config.yaml
train_examples: 145000
vocab_size: 29
encoder_drop_path: 0.1
encoder_stem: "deep"
decoder_layers: 7
decoder_norm: "layernorm"
decoder_qk_norm: true
decoder_positions: "rope"
orthogonalizer: "newton_schulz_5"
steps: 9400
batch_size: 128
warmup_steps: 1880
weight_decay: 0.1
Rows from block 2 of the image encoder of a small image captioner, named by matrix and row number. Rows with one number belong to one channel. Each number is 128 + 24 x the weight over its row's rms, rounded and kept within 0 to 255. All counts start at 0. Numbers have three digits each.
After each channel's rows are labels from the 100 images, of 14976, where the channel reaches its highest value: "colour at peak" is the nearest of a few named colours to the mean colour under the peak; "top examples" is what is common among them. Only what is clearly more common there than usual is listed. The data: views of escape-time and Newton fractals.
# convs0: expand pointwise conv (encoder.blocks.2.convs.0.weight, 192x32x1x1), inputs 0-31
# convs1: depthwise 5x5 conv, stride 2 (encoder.blocks.2.convs.1.weight, 192x1x5x5, trained with AdamW), a 5x5 kernel
# convs2: project pointwise conv (encoder.blocks.2.convs.2.weight, 64x192x1x1, transposed), outputs 0-63

convs0.106:151087108086076120145138115144083118151080103104146137132136131096141124159136141126123157149113
convs1.106:116125122134123130128142134124158146207156156133147162175140117130145152126
convs2.106:105134119171130164117092088131140186142143123126126132084125152103126111110131129132104113134163112129186115148150163152149131082144109175139145156130158097137136151140119124105176144143147155
colour at peak: green
top examples: vivid

convs0.111:148097161145114132093134099106128115146108162108111120113131115119154138148190110101105151088158
convs1.111:113117099087093104111098125127114110111130156140139122176172108134131156161
convs2.111:157118104170112124106179129179124153144148109161115141131116113117099097121107137149131093099150106146124115100124114147115094117191120165091128121109141150171139128124073121126110105108128155
colour at peak: black
top examples: cool; Julia set

convs0.157:099116125121057131119137147148135153180081137106129096139153145111129123141108126174127119130138
convs1.157:110087096103130120149134132098123157179149144115141180155128126147152146137
convs2.157:134146116195113148145142119143154133163117152164161127082092147126164134144141119143094098143095110124163102119120130175110166115137114183136116147154195131130131134136115120121122140124131114
colour at peak: green
top examples: vivid

convs0.169:133110149104147170134120161154131106116142132111089122131091143148121150189139106178151138135111
convs1.169:106151134130125110107145100127127133203143150120126193141121134124138107121
convs2.169:164150157150119147123113160120122127145079096125099114137143127135131171125163115147136172147115115123101166106168091097150157093146148108125085123112138164135132131109121136105096175096157105
colour at peak: cyan
top examples: vivid

convs0.118:119093099112148125178152121141135093135160141113126162079153127135167114153096115116107107131156
convs1.118:100126139146129109096160143122094131171155154087129157165145097131153141124
convs2.118:140117126129106134093127146144119171134071135132146164161119153129144108168137070088153118109140130085163146157088113124163148146141138136099125097137142149161134122105131170123121097118089119
colour at peak: grey
top examples: grey; tricorn

convs0.185:119150090149117129122174136113083167148156102147139152128095122156105135158163109130155146155116
convs1.185:156126130071092134147113095102135166149132128126153152157099120116128161105
convs2.185:112082136111131143143109111113116161122157118145093163143133129144046115137143084122131077127084113133114125155134088148086163115119166124103129099105131121116126125136137120179139144139133142
colour at peak: cyan
top examples: vivid; tricorn

convs0.134:136161108121162071121088132100131104163129106153129115181141114131147142122159114145123156102127
convs1.134:148139129105129122083069103093117143138099130161131132144134144166166133126
convs2.134:129128115090119149157072153132152092106102141104174143161134125104124164154141101137124116126168130170152111126072148098088128154118150147140144132141173149150139108101149106141150137147136114
colour at peak: grey
top examples: grey; Julia set

convs0.40:112117174083137116143101177147145112132148141114112174132134140167140171138098124156105128132117
convs1.40:121121121131156116126124124134084120102102116091094081093084159110113105131
convs2.40:126112068104081153110103137140116102132146136092123148128095131121119092144102161119156132123159153160105121120147128131131116145107126147121113160137107162093154092155099102154150152197139129
colour at peak: black
top examples: vivid

convs0.170:124128123104143085141153080134171132126159154117097131150123151084151129098158120108168122115110
convs1.170:110107135148139115149159144138157162146133117145127094078076122101095120132
convs2.170:136117102132101138114101116121126098136113144142169163117172089112111143156135116152100111133140131144135150113104145106145111112197126172135120134135085146185100159097147094146159149126106142
colour at peak: grey; green
top examples: vivid

convs0.161:091152142110153140134164130166172129131172149158128131120120118109126164090087107102138113102135
convs1.161:123127119144135102133141121118077111086139118094084092096105116142116117088
convs2.161:150141093131104155164113158172180139168162132152133116154142171150126128144137139115098107119156117167140129113159161146179154118141141113120110123120163063130157121134101143119133128152135138
colour at peak: black
top examples: vivid; Mandelbrot set

convs0.67:115139160129098145134144122188149169131122152106150134098166115081141129110122089153155124123117
convs1.67:100105102107114125127121107093108129155159132111141194180137137135133134110
convs2.67:109140116181111140136169127149146096112112163153144087118119138101111159140124136157112123142111135109164128085123097157075148130101085128164103136136182141145156110108114112107103162110124129
colour at peak: purple
top examples: vivid

convs0.74:139108159117106093089123098151141155130089119155126152081146117130153087143116081136117146147138
convs1.74:115153130140107138161189156130123149164152122114139120123124093109082117101
convs2.74:160138126131100156128147146164118131134132135145155164121099122105130145101171105090169157093134152184129143077086131167091071119148143132132112142153112143139119109131113133143108114122164121
colour at peak: purple
top examples: vivid; tricorn

convs0.164:100175142134102105149106152113140139146117141154148140092154198127123135142095097108123119112113
convs1.164:126133151110127096106160096107127132154124104112131174109116128092183097122
convs2.164:112131125120154119097138108172133151126121134150146165145111146107112098128139124110128096151082133098172115150149151114087118146097150133110157138126180127123076112120069131135089144085146119
colour at peak: white
top examples: grey

convs0.21:154137129120090142112103151149132134116172131175123084145150116155169147117160114112132165096143
convs1.21:124140131123104137155174133143126171180166154136160168153139132128140124137
convs2.21:167133143135153197148119126149125128126126121087090122109142124143145144093128073078152131151153132165105144134134151163111119110099142131097100096143107109123094157111156105157128138111093130
colour at peak: blue
top examples: vivid; tricorn; cool

convs0.38:106115104119070125117091149124150117149144172122104128120171158152147142100141161124120103162129
convs1.38:137131155145146127123114118128134104102095116134078086072113126113093096133
convs2.38:156073152097124125108141120113123096134102136119106192170178124142090127124134165111133132114120151124139149093125094072124113121096160110099154124149122156123156157136117103104132152125124152
colour at peak: orange
top examples: vivid

convs0.147:122112096118157158101114121142131122099104110100116147106136135172105128157122080128148098096078
convs1.147:161121126115151122112168108105090131185132104139106121152130145141088111156
convs2.147:117106150073130134133140124118123121128129120104156149075134146118114166161142091118148161126139128150182106134110130103160153114108133099117101115083142141121143173139107121086060134127108125
colour at peak: grey
top examples: cool; tricorn

convs0.66:131143122097138133171163160098135120131125167145154099180116141121119155142132162127074134134145
convs1.66:118127141141152139123106118159122108091092128141104093081102148126107077113
convs2.66:166154140152100088096113149131138135143148134102170138097129151135150098107124122125150074129117186177143126134130120131144101152090126113106147122123150162098136106169089137115155131125086148
colour at peak: pink
top examples: grey; tricorn

convs0.26:151090147108128109153140143111109134144139092138183166109127153155108112138122090148120077122147
convs1.26:131136146127119123122115102120133102094104070104098108096117118098100094093
convs2.26:144154113117125124179146142112113113105128130103160110123101119096147101117073143148158139145190101110131132110126173115102109114120127151136117137095134196144129137096135101116155126161156159
colour at peak: black
top examples: Julia set

convs0.188:132105171132168088145123141111122116121152128085102152136117170117122147171144112138103119081111
convs1.188:149130089123117129101087144135112111134172127114117180147129126134150110075
convs2.188:143094141096100163126120119164107099139121078146148111096158093155134151114132114102127086143121126100130159126120129081125140128145159185121172132153101121159110147095096117134130167108115117
colour at peak: blue
top examples: vivid

convs0.141:101127104119160139162152131144155139140103143130106159112117117180103155088110144162153111102093
convs1.141:137130109120146160124115122105119121074101102106078078095104136125138138125
convs2.141:100141091110079117120134115155168098110149112084143114092091141138108135130146149158136146170143147115159145101110100145149135111145145162114172180145141144120135118157115095146158117112103102
colour at peak: black
top examples: vivid

convs0.91:110126103147123141166136170097108158132184105084183127118125112140136117110126147151122110146117
convs1.91:109102105110114101105137145111110141152174149109141164181139115141138164144
convs2.91:154103098179152133107131176112133114160122142140142131150128109083103150139120159104143123131107102176134167145105088117139135095156149093160135131135131123152098123113147136152140134065098142
colour at peak: cyan
top examples: vivid

convs0.90:179144142123137117126110113144182143133121106170126078155120109092149104121124133119106141168105
convs1.90:107135148144116091155154120108087150171099137081142163095125132123121138121
convs2.90:119111167085169117121124161124098115134158166149150156090166080159127128118158102116135108152130150109160114147120095169162135151129134097165135128100121116139144121116140109128117122091075142
colour at peak: grey
top examples: vivid; Julia set

convs0.55:158128135075134131064119090113098124150117170113166127089117144137118132134127109127145141100116
convs1.55:114140161156142129159172153137152144149141122129139115095086133118103094086
convs2.55:070145121136160106142128126157145122154146122160131175121121123104119163075120181113141102137111168119117092122122162121147137128182105117132156149168103153151136133102147149134140104115143164
colour at peak: cyan
top examples: vivid; tricorn

convs0.143:133112164153140108148096116159158170131090110154155139135078106127155132132102162124136097150139
convs1.143:118127142122104094094119093098105134165152131158156182155134117112124104118
convs2.143:143081101125127153115096110129106149150109161110110116087127166110078113175088111120108085136155119118121112094168132098160156146155098134130158135143136099149150147119103164118149151122138130
colour at peak: brown
top examples: vivid

convs0.129:130137140117127101136152122128130083129177172095109138138140171128130144139167117130150143075095
convs1.129:148118114128115115090115150131107124195160121152159142087102124125110110150
convs2.129:162123123151116146116053130108102114124145144146153095143115118142139132144142092147098102177129159081136166099135131114116157133116106136133166130144147108159097160099157088139129104143117098
colour at peak: orange
top examples: vivid

convs0.103:119109157182105130149104120135138104151164136119155129101129114129123124157138094162151097082091
convs1.103:120121130162156112110088102134151159103084091143157164147118103125142144134
convs2.103:154138100117146147104105110153142133121115154142161157127177097074103143123149143135092158106104127155172134137137094105116164166119130122134130147109145107138138114145174152110130113171184115
colour at peak: pink
top examples: grey

convs0.154:144091116103157125128179113152128110141129148107123177124175119110153090097109139139099147149118
convs1.154:130137152131110139143159119080154137153120082132161146097101133132134082098
convs2.154:058098148111126111134161101121136134073121092100149138139100162167165085117143142137134152132145158169141111137114115147127086123149129161125119117119140133110097100103156166128132156144148111
colour at peak: cyan
top examples: vivid; tricorn